Weights of a small autoregressive pixel model.
Model: arch transformer_decoder, width 256, layers 6, norm layernorm.
Training: nadamw at rate 0.0013, 13200 steps, batches of 128.
Data: trained on close-ups of made-up surfaces with and without defects, 203450 training examples, 8.3 epochs.
Rows from block 2 of a small autoregressive pixel model, named by matrix and row number. Rows with one number belong to one neuron. Each number is 128 + 32 x the weight over its row's rms, rounded and kept within 0 to 255. All counts start at 0.
Before each neuron's rows are labels from the 100 images, of 14976, where the neuron reaches its highest value: "responds to" is what is common among them. Only what is clearly more common there than usual is listed. The data: close-ups of made-up surfaces with and without defects.
# fc1: MLP up (model.blocks.2.mlp.fc1.weight, 1024x256), inputs 86-171
# fc2: MLP down (model.blocks.2.mlp.fc2.weight, 256x1024, transposed), outputs 86-171

responds to: circuit traces
fc1.104 [138  37 135 129 117 137 147 131 121 131 141 140 123 105  73 145 125 146 184 146 127 102 113 193  86 150 135 116 107 120 111 131 153  88 110  67 111 111 116 178 115 131 100 144 102 128 121 125 132 107 112 135 129 228 123 132 118 141 146  70 122 152 173  74  87 100 116 148  98 130 181 105 187 149 131 135 186 158 124 213 108 117 119 155 135 148]
fc2.104 [ 84 130  85 104 138 127 128 189 131  63 132  92 198 147  73 125 134 117  29  67 118 180 152  57 132 114 112 115 118 127  77 181 117 146 177 146  79 135 104 134 148 137 123 160 134 156 158 173 110  84 121 206 148 167  90 187 141  86 120 146 124 136 138 135  68  90 113  98 141 137 107 125 138 119 157 132 164 133 144 145 146 119 116  53 108 112]

responds to: woven cloth
fc1.516 [ 81 100  69 157 134 160 154 167 122 161  55 138 162 149 119  83 109 102  77 137 129  73  97 149  58 102 148  84  94 219 122 108 142 142 134 128 101 215 114 155 133 107  75 153 101 172 114 139 161 180 109 133 166 117 138 129 138  89 102 115  94 117 147 103 157 109 159 124 125 128 113 111  89 112  89 119 148 100 106 177 113 137 130 122 139 133]
fc2.516 [138 119  88  89 188 177 115 155 141 255 212 105  72  79 182 160  59 126 162  99 104 104 139 112  92 147 104 129  94 127 110 125 131  98 118  70  97  57 172  58 125 136 130  65 130 132 111 106 161 246 126 163 132  58  97 100  67 149 100 112 101  93 129  97 161 128 100 128 136 129 124 108 147 146 157 177 130 110 114 155  96 132 148 154 154 147]

responds to: tiles
fc1.481 [194 154 115  59 125  95 112 125 198 178 155 146 139 152 114 150 142 104 154  35 127 136 100 162 118 124 108 112  94 115 197 135 107 153 114 119 136  84 104 128 107  88 106 102 151 151 127  99  75 128  98 129 115 202  87 165 153 197 126 131  99 202 107  95 145  89 153  55 103  71 130 127 124 204 101 142 105 144 104 209 110 161 140 134 173 104]
fc2.481 [130 136 109 162 118 153  68  90 127  83  77 131 168 155 121 123 138 151  38 186 136 171  98  93 176 122 157 151 151  92  41 104 162 114 113 127 111 166 111 135 128 173 146 147 121 142 168 119 108  86 119 107 127  97 181 118  79  69 108 112 178  52 120 164  89 137 138 238 108 177 140 161 127  86 108 142 161  98 153  97 151 120 158 128  84 218]

responds to: wire mesh
fc1.683 [112 142  75 138 140 130 124 145 130 153 134  53 158 161 114 110 158 119  71 130 164 106 104 174 133 138  95 124 137 121 132  76 124 131 202  85  79 113  99 142 149 172 132  95 107 145 120 139  95 140 184 110  80 167  70 147 117 134 161 141 152 162 191  81 109 155 137 167 153 170 136 160 120 151 196 149 141 126 135 149 123 150 159 123 131 237]
fc2.683 [126 166 122 173 106 183 101 120  91 145 108  74 165 136  98 107  99 153 180 142  95 156 176 106 159  98 116 144 120 151 122 142  75 102 157 161  69 110  69 122 154  74 117  81 139 158  87 167 136 161 155 217 133 155 103 148 103 112 155  92 125  80 153  80  88  87  98 159 154  85  90 193 149  47  85 142 147 156 174 135  88 146 143 127 151 138]

responds to: smear; wire mesh
fc1.646 [184 177 107 165  97 194 115 114 129  93  94 104  91 126  65 147 131 141 100  92 114  72  91 141  80 171  97  58  56  66 208  86 154 162 182 150  96 106 108 187 122  87 157 114 103 136 139 152 124 133 162 150  97 118  75 154 114 117 103 164 138 172  92 128 180 106 149 110  92 113 157  99 140 193 167 158 106  86 179 124 191 113 157 118  95 172]
fc2.646 [205 154 139 134 105 161 135  95 118 113  94 183  88 119 125  97  95 133 119  83 109 143 118 133 138 143 125 154  99 131 150 112 104 130 162 124 131 135 102 161 169  81 223 123 205 130  93 158 159 124 167 180 108  73 163 156  89 138 136 211 190 122 176 103 112 116 129  95 127 132 110 103 124  85 152 154  79  63 136 162 107 159 114 101 153 116]

responds to: tiles
fc1.254 [129 132  57 119  97 135 102  88  99 111  69 130 113 121 129 124 146 130 137 121  96 133  99 155  89  94 113 115 114 147 156 114  88 144 157 121 122 111 103 171 137  96  75  99 126 160 149 131 120 161 215 132 145 125 200 135 144 116 137 126 125 130 146  81 135  85 137 135 111 110 219  89 167 105 169 143 132 144 116 131 126  84 192 137 116 135]
fc2.254 [176 126 143  75 128 105 153 117 126 109  42  95  93 132 110 143 158  90 129 109 137 158 127 172  92 178 117 143 197 139  68 128 142 189 134 110 189 138 133 150 154  85  88 205 111 135 177 139 146 169 133  97 147 119 188 143 140 143 152 183  54 116 127 121  71  78 125  72 201 112 161 162 161  98 156  90 153 118 125 157 136 166 110  99 142 144]

responds to: wire mesh
fc1.326 [ 92 131 141 146 135 130 128 190 113 163 166  70 124 141 161 112 140 124  93 115 140  97 179 109 126 101 154 107 116 182  91 127 130 129 124 106 111 110 176 190 128 148  92 104 105  88 108 130 184 118 136  93 100 147  63 133  84 123 147  71 120 176 169 162 133  86 114 153 106 179 135 144 108 116 158 157 146 120 156 139  85 112 154  71 154 182]
fc2.326 [202 138  58  59 174  76 138 141 148  83  90 127 152 158 121 152 121 170 144 100 136 146 108  93 155 150  78 122 119 205 149 120 134 113 119 128 113 117 126 121 154  90  85 128 120 144 157 125 108 152 110 129 139 153 134 130 172 127 151 151 121 108 114  97  58  90 182 113 154 153 133  80 132  97 147 130 145 150 116 159 169 142 120 155 110  80]

responds to: stone; tiles; stain
fc1.382 [124  84 168 133 110 141 129  86  95 111 127 122 108 159  66  93  80 125 174 161 107 110 106 116  89 149 109 104 139 148 162 123 124 100 129 162 123 169  69 189 144 119 123 122 101 149 123  88 109 126 101 122 187 181  93  92 105 107 128 140 109 127 113 164 129  64 166 113 103  95 150 152 124 190 139 128 200 102 110 121 128 141 151 142 128 159]
fc2.382 [207 150  72  92 135  95 147  75 153 103 129 139 118  72 112 193 156 113 114 125 149 126 113 159 111 138 156 160 100  98  87 121 143 145 111 110 158 106 133  90 113 129  97 141 146 107 133 108  64 102 119 134 142 166 122  99 117 115 218  85 138  80 127 150 117 195 100  96 177 163  96  63 122 138 208 132 135 124 101 129  99 165 133 116 152 126]

responds to: tiles
fc1.423 [ 91 171 107 104 162 121 149  91 107 121 118 148 137 102 146 116 131 111 146  89 188 126 104 119 107  92 209 142  69 188 148 125 105 156 165 136 171 127 120 171 177 102  95 158 132 110 129  76  94 106 190 112 197 155  88 115 145 102  92 119  96 178  60 138 136 133 161 153 130 159 206 106  62 101 109 197 113 108 150 126  92 118 180 107  62 144]
fc2.423 [109  56 135 136 198 179 128 137  83  97 123 138 110 158 123 102 175 127 189 138 105 123 113 176 136 143 131 105 118 141 168  40 129 121  98 129 138 121 118 120 148 101  93 124 130  94  91 109 123 135 168 110 167 152 152 156 116 164 162 110 150 157 142 124 114 107 144 110 113 154 100 101  98 144 138 153 123 135 101 151  55 127 121 208 157 138]

responds to: circuit traces
fc1.227 [125 158 133 111 135 155 142 142 151 140 146 119 131 111 107  77 154 103 175 177 127 161 135 144  70 147 156 133 135 131 200 113 133 147 134 137 141 164 140 124 175 160  99 170 153 141 136  92 132 147  91 147 173 121 134 155 103 151 109 103 107  80 168  81 139  21 148 105 103 132 152  99 117 120 114 142 129  81 124 146  84 146 124 184  92 166]
fc2.227 [108 192  93  90 175 120 130 120  81 159 125  80 139 137 174 106 144 127 163 115 117 173 137 121 115 162 119 123 106 134  91  75 138 123  82 106 113 182 109 116 143  98  80 123 180  99  81 104 145 186 145 138 209 110 140 102 203 117 100 134  63 137 146 176 153 101 129 165 126 122 146 222 146 118 111 122 112 112 166 166 141 114 145 123 134 133]

responds to: woven cloth; scratch
fc1.470 [ 79 156 121 158 102 159 118 149 165  80 128 153 148 196 191 160 112 126  95 167 173  86  98 122 148  64 124 112 170 176 112 117 199  98 175 126 157 168 197 138 149 123  74 142 105 169 127 123 108 129  68 119 107 128 130 145 120 128  59 158 142 142 157 173 166 137 201 166 118 106 144  80 107  93 150 178 131 149 170 105  87 159 138  69  75 176]
fc2.470 [120 120 145 146 160 160 112 133 160 167 133 107 116 127 151  98 174 144 118  80 114 148 142  93 126 168 103  97 104 155 185  86 158 138 124 131 173 113 126  61  96  70 115 177  59 150  42 132 149 184 105  97 132 145  94 115 149 170 119 154 155 209 127  84 139  84 135 102  91 144 170 113 154 192 122 127 137 172 115 127 147  70 151 135 130 103]

responds to: stone
fc1.226 [172 166  80  93  91 122 180 126 112  79 146  84 133 168  85 188 132 199 152 121 130  81 112 176  89 151 144  81  84 132 170 119  88  76 162  69 110 116 122 169 141 151  59 169 164 129 146 105 104 173 144 148 148 102  62  78 115  88  61  90 139 128 176 117 122  87 136  72  77 155 170  88 110 132 119 220 160 120 147 159 107 137 177 135  34  75]
fc2.226 [ 96 137 116 179 191  71 148 133 206 150  95 125 143 167 100  60 147 141 156 116 158 116 113 156 115 133 167 180 147 110 159 125 105  72 148 153 169 118 180 150 149  96 111 106 159 102  97 100 123 163 159 186 140 149 123  40 141 139 113  82 125 146 152  60 120 118 105  72  70 107 102 104 148 115 120 137 127 177 103 137  91 140 139  85 142 110]

responds to: leather
fc1.133 [152 144  85 137 139 164 139 124 145  85 158 103 119 161  64 148  98 187  95 115 168 145  78 113 153  19 153  93  71  85  93 183 115 129 162  84 161 176 142 136 117 122 126 193 104 133 164  99 102 122 169  94 117 109  73 141 123  93 120 137 153 164 110 128 149 112 145  63  97 154 120 115 115  94 124 107  95 141 144 133 137 144 191 121 127 134]
fc2.133 [135 121 160 127 139 110 118  93 126 143  39 118 166 118  82 199 116 147 125 147 108  74 124 152 118 106 152 133 100 121 114 128  87 108 101 104 146  68 113  28 114 142  72 139 126  76 127 122  90 200 103 114 108 118 165  88 105 125 140 109 103 103  97 122 115 112 129  91 133 109  95 166 154 118 171 159 181 140 133 121 111 153 155 191  93 123]

responds to: stone
fc1.148 [ 73 119 105 179 129 110 111 118 117 109 199 107 128 163  95 150 103 156  71 118 184 131 133  94 102  95 132 106 134 144 101 160  98 170 136  92 119 105 111  94 147  99 133 173  95 156 187  65 132 100 123 102 161 107 155 151 108 127 124 145 112 161 114 116 195 129 170 110  75 214 123  96 121 108 100 154 131 117 172 131  93 153 129 123  94 150]
fc2.148 [ 51 141 124 113 125 167 116 114 134 145 167 124 150 178  88 142 145 129  74 114 117 135 137  94 149 125 131 138 173  89 161 101  93 111 107 108  85 136 174 141 143 105 120 178 104 138 162 116  92  72 129 117 102 140 154 168 129 108 125 158  91 160 174 101 158 109  84 149  89 157  85 123 116 135 115 115 122 109 144 123  72 173  99  40  94 139]

responds to: wire mesh; stain
fc1.759 [138 181 158 173  76 138 119 131 123  96 105 114 153 139  54 128 127 167  68 113 159 124 110 188 135 154  89 120 154 164 180  76 150 176 167 163 126 117 117  70  86 113 194 148 114 140 145 100 160 180 149  90 128 158  89 132  60 188 124 148 134 128 108 101 131 104 177  84 126 159 146 132 127 171 120  68 131 183  95 166 125  94 144 156 171 112]
fc2.759 [178 139 157 126  90 187 110 128 152  43  94 164 119 143 154 113 147 114 123  74 103 134 161 125 147 159 154 147 157 148 106 117 131  79 132 127 147 141 163 169 138 124 121 162 120 155 112 153 170 102  84 102 126 140 173 120 114 144 139 142 127  80  81 148  96 144 142 147 142 154 145 102  74 144 120 160 150  94 107 163  91 135  71  61 165 170]

responds to: carpet
fc1.200 [128  82  96 145 111 148 139  97 146 151 169 127 123 176  83 167  97 105 132 144 165 163  90 122 123  73 171 105 110 131  91 142 163 143 163  71  74 108 149 161 172 164 119 132 183 158 113  87 139 153 138 154 129 142 104 127 112  91 134  97 145  96 120  85 207  85  85 169 118 122 167 121 105 143 113 178 148 162  72 143  91 112 121 226 158 249]
fc2.200 [115 187 136 151 147 152 122 155 137 146 106 168 138 207 112 168 174 132  91  78  86 174  14 134 134 106  94  91 115  64 112  98 102 110 166 165  82 115 188 104 131 100 147 187 171  68 131  79  90  99 154 119 145 135 135 155 137 136 153 161 115 108 110  69 144 141 129 112 133 122 109 137  95 123 146 174 163 159 129 136  86 106 139 116 125 138]

responds to: smear; wire mesh; tiles
fc1.472 [ 88 126 129 161 100 152  93 138 110  90  82 124 133 188  96 110 125 134 110 122 120  69  86  91 103 134  89  83  64 125 133 115 158 162 191 115  65 140 103 189 115 117 142  86  79 165  98 126  58 102 156  87 124 157 103 214 174 103 158 195  74 142 166  83 158 143 131  87  49 124 150 169 140 174 128 149 157 142 173 136 178 111 172 142 125 133]
fc2.472 [162 117 155 190  79 181 141  95 144 105 146 194  99 134 136  88  70 170 109 130 104 113 108 123 135 121 171 166 115 133 118 174  94  67 108  88 158 117 138 175 158  92 179  94 202 128 115 160 154 150 123 143  50 134 134 111 137 159  83 154 139 127  89 198 153 132  86 126 124 124  92 100  73 125 114 150 145 130 153 135 128 146  98  81 129 128]

responds to: tiles
fc1.743 [225 125 162 160  91 121 167 146 177  99 176  73 146  97 154 146 128 133  89 140 187 152 142 132 166 122 125 113 115  67 154 134 162 123 113  51 145 162 143 141 127 137 161 117  90 140 170 143 128 126  95 140 136 136 143 144 150 116 106 109 100 101 176  74 121 139 183 134 137 133 140  80 140  93 130 154 156 176 140 107  92 101 133 130 130 189]
fc2.743 [147  83 100  84 155 124  96 130  98 128  89 123 160 141  71 113 166  74  81 127  75 163  84 166 134 132 151  92 147 114  90 121 122  92  96  85  67 129  92 126 132 107 125 170 204 118  98 131 126 152  61  78 115 160 124 108 110 155 102 164 135 122 148 162 117 179 133  98 113 159 151 153  80 144 130 153 141 100 120 106 151 133 151 126 123 121]

responds to: stone; crack
fc1.364 [131 128 179 152 140 120 111 134 117 101 113  75 134 122 112 173  66 140 153  96 112  82 141 104 129 139 109 104  86  93 127 109 107 204 144 137 139 152 163 156 139 151  81 167 166  99 151  90  68 107 123 194 108 169 110 150 147  80 118 148 103 117 112 151 160 104 182 108 174 111 142 147 148  94  87  89 101 137 143 136 117  90 165  97  87 151]
fc2.364 [127  79 169 161 210 136 105 125 123 133 134 125 137 162 117 151  69 132 122 185 127  87 129 121 169 111 168 164  97 119 115 126 133 114 188 116 104 165 100 125 187 102 150  27 108 104 120 120 111 142 153  65 111  96 159 165  71 135  84 134  72 150 142 134  59 138 105 145  73 152 121 106  80 189 125 133 134 139 124 127 136  97 132 170 161 182]

responds to: tiles
fc1.251 [171  92 123  99 153 106 136 106 113 135 200 174 127 139  91 124 108 161 181 138 141 124 105 117  50 109 171  92 105 168 106 149 114 150 160 137 160 202  70 128 146 108 113  64  58 119 160 100  89 167  83 149 154 123 130 112 132  94  80 104 113 140 161 154 163  95 164 163  52 161  96 138 120 157 135 137 160 138 103 135  81 118 106 160  54 144]
fc2.251 [187 140 180 102 154 112 118 137  77  69 112 196 108 171 134 180 177 148 169  93 104 154 134 179 114 138 145 123  86 139 133  96 107 124 117 106 168 158 126  90 151 110 129 175 144 117 101 104  66 120 126 206 141 140 142 119  59 146 138  90 136 192 111 145 176 113 115 147 187 142  93 156 163 138  78 142  94  90 166 186 124  91 163 153 110  60]

responds to: leather; scratch; bright spot
fc1.234 [146 180 111 138 168  86 135 106 151  89 117 137  97  99 128 181 123 123  87 181 144 121  79 132  85  84 119 124  99 115  99 146 121 129 125 132 132 110  69 111 162  93 117  64  91 125 123 140 145 113 145 133 145 190  80 132 146 135  66 126 160 159  94 158 146 127 120  73 128 188  88  94 113  91 144  76 106 201 137 154 114 126 136 135  86 112]
fc2.234 [138  98  79 115 163 140 189  93 114 154 126  92  99 122 104 154 148 162 140 114  85  37  99  94  76 136 133  92 160 130 118 132 104 106 106 177 145 125 164  90 125 117  71 149 181  76  88  93 115 153 128 157 139 102 169  69 122 146 133 167 120 123 150 124 128 150 171 132 171 112 106 179 141 151 160 176 126 221 169  77 153 110 129 139 176 151]

responds to: wire mesh
fc1.370 [147  97 183 157 139  99 171  86 139 128 161  82 121 130 116 159 123 138 137 159 175 175  68 138 117  81  69 131 108 149 124 128 160 108 135 123  97 191  96  78 143 120 118 141 128 143 121  54 116  90 131 162 134 126  45 187 118  95 197  98 101 118 136  71 147  72 128  65 112 224  97  82  97 110 130 114  99 114 134 123 153 107 163  97 114 159]
fc2.370 [ 73 150 133 132 131 166 114  85 123 138 178 106 150  84 137 128 151 112  96 146 134 102  76 134 136  89 130 125 164 162 145 161 135 175 134 115  30 173 127 132 173 202  78  94 121  57 151 141 106 130 116 151 165 104  86 207 208  90 108 112  93 107 169  79 143 105 108 152  74 173  80  71 163 117 144  87 114  84 135 127  67 173 121  74 120 157]

responds to: circuit traces
fc1.393 [ 86  79  99 153 148 159 155 116 122 120  74 116 120 103 140  91 155 144 159 158 150 112 113 100  79  99 120 159 100 167 143 108 125 131 121 118 174 110  76  76 142 130 166 143 119 124 203 113 145  93 128 187 170 137  79 119 144 120 142  78  76 137  96 119 131  82 182 105 169 159 109 117 116 138 202 143 118 144  91 116 142 111 164 146 165 179]
fc2.393 [144  87 145 203 150 180 115 171 107  99 145 114 116 192 154 112 134 101 163 103 121 118 144 171 117 148 141 125 117 164  89  95 155  93  89 138 157  61 131  74 110 142 169 113 135 109 142 113 161 153 149  95 109  99 158 128  61 173 156 118 115 167  48 126 121 138 170 132 115 101 134 111 127  74 129 174 108 147 163 127 140  89 123 196  91 188]

responds to: woven cloth
fc1.85 [116 132 112 127 138 115 113  58 122 124 109 162 153 150 166 118 152 117 132  79 201 175  88  14 136  81 100 106 111 145 133  87 160 129 154  85 140  87 102 171 148 150 123 148 153 181 158  98  87 103  93  99  97 163 158 174 148  64 135 144  87 138 151  79 106 138 138 120 142 166 160 162  76 147  95 161 120 137  75 101 118  96 171 105 109 158]
fc2.85 [156 128 101 147 146 123 116 151 108 108 110 120 106 103 150 198 153 157 148 143 151 161  91 152 108 126 125  85 100 143 112 147 139  64 135 100 171 161 171 153 155 133  87 115 107  92 105 116 162 125 170  85 160 104 179  62 142 129 124 115 127 164 128 150 145 161 165 170 199 127 120 175 189 109  96 145  76 114 119  83 124 108 176  78  90 193]

responds to: woven cloth; carpet
fc1.236 [135  87 153 130 128 112 151 155  71 132  90  82 124 223  95 124 132  97 127 128 106 146 112 136  91  81 134  63 142 137 154 136 135 137 135  93 141 181 124 120 189  96 107 124 183 146 126 132 140  93 130 116 110 165 120 123 140  99 136 146 147  86 130 146 154 158 176 154  59  98  94 141  86 168 104 165 159 147  87 152 117 112 145 126 167 165]
fc2.236 [159 153 160  53 145 143 132 103  81  94 106  53 193 180  68 121 141  72 129  81 128 134 143 139  87 139  93  62 169 125 145 143 113 119  98 122 114 129 108 131 145 178 111 176 140 100 120 162 126 119  89 172  94 123 115 135 124 115 101 152 148  90 148 100 167 159 169 120  47 118 114  95 176 107  92  90 169 155 112 112 173 174 122  76 196 102]

responds to: stone
fc1.64 [ 77 122  94 104 171 103 136  94  68 162 119  84 163 101  97 104  97 164 161 142 182 125 145 109  89  99 174 139 103 130  94 162 183 125 159  88  90 166  94  73 181 161 152 154 136 118 129  84 156 109 120 128 138  83  99 171 130 162 187 103 145 148 145 124 134  66 148  95 155 149 104 179 126 182 139 190 145 149 152 136 114 116 136 161 138 198]
fc2.64 [ 84 138 173 123 115  83 178 133 105 120 143 125 130 123 212  98 167 139 126 153 139 184 104  99 144 122  89 127 126 129 101 136 128 123 129 118  70 159 121 101 126 159 172 122 147 115 181 138 153 110 138 136 161 123 137 156 127 126 156 190  85 146 100 160  63 151 109 151 155 162  84 113 150  63 150 135 119 104 155 144 142  54  97 111 143 148]

responds to: leather; hole
fc1.349 [144 110 106  84  88 114 198 137 148 163 135 141  77 127 100 144 154 155 122 164 165 120 150  95  73 109 134 178 113 160 109 177 108 134 132  79 100 114  81  84 199  28 173 120 113 101 157  55  79 196 100 102 148 190 159 119  96 137  94  63 107 105 123 136 104 148 157 125 140 133 159 117 125  87 174 152 168 121  98 116  90 127 171 141 112 130]
fc2.349 [136 104 119 151 174 145 131 100  97 124 141 139 135 126 100 136  16 154 105 130 100 149 149  97 150  91 147  82 140 166 153 189 100 130 106 109 147  87  87 152 169  80 143 170 162 137 158 113 124 134  77 149 139 142 143 223 112 111 109 112 161  96 107 112 134  77  87  77 125 131 137  97 182 135 118 137 197 158 124 131 120 113 134 145 130  86]

responds to: tiles
fc1.283 [ 67  72 136 106 160 199 135 168  88  95 149 119  88  84 175  92  89 172 124  50 104 113 129 125 105 131 189  85  82 164 113 117  97 192 126 123 160 123 116 184 168 117  63 138 151 164 161 121  66 202 185  95 126 107 129 105 144 107 130 122 118 130 115 123 193 124 131  95 144 119 144  82 138 159 146 130 119 121 105 141  99 127 155 118  97 122]
fc2.283 [228 176 123 141 136 141  98 141 168 156  76  83 136 168  91 143 141  78 146  99 135 124 184 195 137 136  78 118 126 127  94 121 111 110 124  76 146  82  99  92 118  94 168 159  80 151 161 159 125 141 116 125 120 126 117 162 113 138 123 200 140 116 143 108  82  23 119 102 164 132 125 128 201 120 104 112 132 151 162 152 146 165 110  68 160 140]

responds to: stone
fc1.560 [151 155 105 115 110 118 137  90 137 117  71 133 146 192 102  93 122 106 166 193 183 163 131  87 114 130 139 145 149 127 120  99 169 190 182 144 196 111 134 152 144 122  95 131 143 119 155  93  78 105 110 111 206  84  91 108 114 143 119 165  93 121 151 164 159  22 213  97  91 160 167 116 114 102 146  93 131 211 119 127  84  85 114 150 116 193]
fc2.560 [138 126  84 157 135 104 129 161 119 103 140  71 136 104 107 161 141 152 128 150  86 111 151 149 183 140 110 136 111 133  70 167 108 123 128 118  69 162 133 119 135 137 157  17 126 114 157 122  62 130 113 124 173 155 171 132 137 113 136 106  74 136 123 114 119 148 156 158 122  85  98 192 229 107 123 155 108  99 135 133 147 103 108 159  99 151]

responds to: tiles
fc1.491 [190 154 122 129  76 114 161 109 133 103 131 137  88 190 150 169 190 148 122 171 152 130 110 117  40 109 195 123 122 157 144 171  93 137 122 145 124 187 161 121 142 117  70 145 119 129 161 141  84 120 157 114 147 165 188 119  80 113  89 109 140 178 157 132 186 114 150  88 128 131 159  97 186 119  69 129 116 143  88 132  76  89 123 189  82 159]
fc2.491 [174 152 188 178 107 143 113 140 108 175 137 143 110 197 115 119 124 154 145 107 127 129  99 143 100 115 199 159 178 148 125 122  88 132 143 150 181 103 134  50 114 126 123 111 110 137 134 101 153 113 132 134  98 120 199 159 126 137 136 105 147  93 205 130 101 187 140 144 159  97 136 124 192 152 143 163 144 159 131 179 133 162 132 103 160 145]

responds to: leather
fc1.52 [141 135 173 130 147  96 168 118 162 133 206 137  90 177 123 128 124 114  75 155 127 135 116 128 137  77 134 106 104  60  80 223 111 136 171 164 128 114  64 145 175  96 143 152 123  98 156 112 116 105 174  85 141 151 111 116 107 146  94 124  89 135  71 111 154 155 126  78 110 144 148 105 146 104 127 162 178 145  96 181 144  74 178 134 115 160]
fc2.52 [155 187 115 155 136 120 127  67  95  76 106 125 124 112  91 161 112 132  58 143 159  96 113 121 144  65 182 149  93 143 167 163  70 148 140 138 141 143 131  65 140 121  42 129 139  66 118 132 126 167 104 142 104 136 133 125  95 120 100 116 190  96 122 125  91 126 136 129 160 141 114 113 176  96 181 154 170 131 144 110 171 153 152 141 151  76]

responds to: carpet; woven cloth
fc1.256 [110 141 156 138 128 126 114  96 136  99  51 164 153 154 146 187 160  97 137 128 155 132  68 107 109  92 183  99 112  60  96 148 143 211 166 148 127 103 132 105 192  94 115  79 128 119 188  68 121 177 141 100 135 103 121 146 102 170 156 136 158 150  76  98 175 131  98  70  79 117  95 162 100 130 101 108 130 150 163 132  81 142 132 154 124 142]
fc2.256 [ 99 138 164 107 153 114 108 118 108 154 116  65 147 129  94 137 132  92 158 120 109 134  97  88 139 158 122 117 153  91  90 108  69 157 130 159 127 123 178  82 137 123  99  73 122  63 131 112  74 102 128 138  56 102 146 150 123 126 206 143 175 140 128 115 131 148  76 105 170  90 136 165 134 142 110  95 111 165 154 149 107 157 134 119 144 158]

responds to: woven cloth; carpet
fc1.623 [ 83 111 115 117 132  82  95  66 134  86 122 125 116 144 125  73 166 171 129 123 168  95 162 101 136 172 159 120 108  89 152  73 144 132 141  18 136 115 135 138 104 104 170 161  86 160 125 116 151 196 128 121 139 126 110  98 125  97 138 157 118 139 163  61 129 162 112 111  97 106 150 149 132 117 187 108  73 120 106 231 120  98 122 115 126 128]
fc2.623 [133 153  93 129  95  83  55  93 124 128 145  95 146 127 121 133 108 140 105 159 158  82 164  80 102 137 125 108  98 123 130 141 103 120 111  57 145 131 152 110 104 124 138  93 138 161 117 127 174 215 125  85 109 120 164 109 200  68 133 122 189 122 127  67 129  89 131 128  99  88 109 131 130 111 181 164  86 110  90 196 151 146 117 155 153 139]

responds to: leather
fc1.35 [155  87  29  97 144 109 135 160  98 116  94  83 105 162 127 128  88  83 146 118 145 106 136  93  25 113 127 101 135 109 143 172 105 111 155 114 138 191 147 182 210 151 130 120 153 132 165 155  97 157 195 166 101 136 144 105 129 117  68 136 151 126 172 153 122 164 147 158  99 125 148 137 114 174 124 161 138 150 141 143  97 121 149 157 110 126]
fc2.35 [170 147 130  99 129 121 127 119  87 141 133 112 107 197  63 149 129  69 111  90  91 145 143 118  63 124 100 123 194 123 123 133  72 129  99 128 151  97 138  84 120 171 118 131 111 143 155 178 151 163 141 149 216 139 100 131 206 144  45 158 122 109 108  66 107 164 152 114  99  59 161 113 137 159 131 141 169 143 118 115 132 125  92 135 144 152]

responds to: stone; wood
fc1.345 [ 88 117 145 150 105 107 143 131 111 180  99 176 112 140  99  52  84 176 126  98 114  89 142 193 138 143 112 116 130 126 186 134 157  55 117 122 136 196 126 177 124 111 139 143 152 153  98 161 110 139 128  92 124 137 137 161 181 101 124 145 133 148 120  91 151  45 165 123  50 109 173 134 131 143 143 149 180 121 111 162  42 132 108 126 141 135]
fc2.345 [147 160  64 104 110 134 145  88 125  87 124  95  93 102 136 132 118 159 114 150 137 128 134  75  97 151 177 150 135 127 148 123 111 119  99 185 137 139 215 168 157 123  88 101 124 132  91 114 119  97  99 119 170  75 120  89  94 146  97  97 182 158 144 181 137 145 154 132 152 183  87 140 107 138 117 122  82 114 162 111 190 157 117 157 157 144]

responds to: wire mesh; circuit traces
fc1.131 [107 141 194 164 134 114 217 149 165 172  94 153 116 137  90  97 165 193  96 133 178 104  53 190  83 148 145 136 110 141 103 160 129 134 156  94 107 112 120 144  87 154 175 152  88 135 128  83 158  71 166 108 107  85  75  90  68 131 111 118  92 117 142 166 131 127 133 137  98 151 176 103 160 137 179 151 189 178  85 145 149 127 163 135 163 169]
fc2.131 [ 82 119 191 146 142 133  84  93 174 105  75 151 103 105 120 126 165 135 111 130 148 165 134 135  90 135 128 153 108  60 146 121 110 142 103 111 108 162  96 109 139 128 147 155 180 134 114  69 171  94  85  88 119 104 104 160 104 123 152 169 112 143  98 125  90 142 115 140  29 140  89  57  99 169  81 160 148  97 102 191 193  60 162 167 158 132]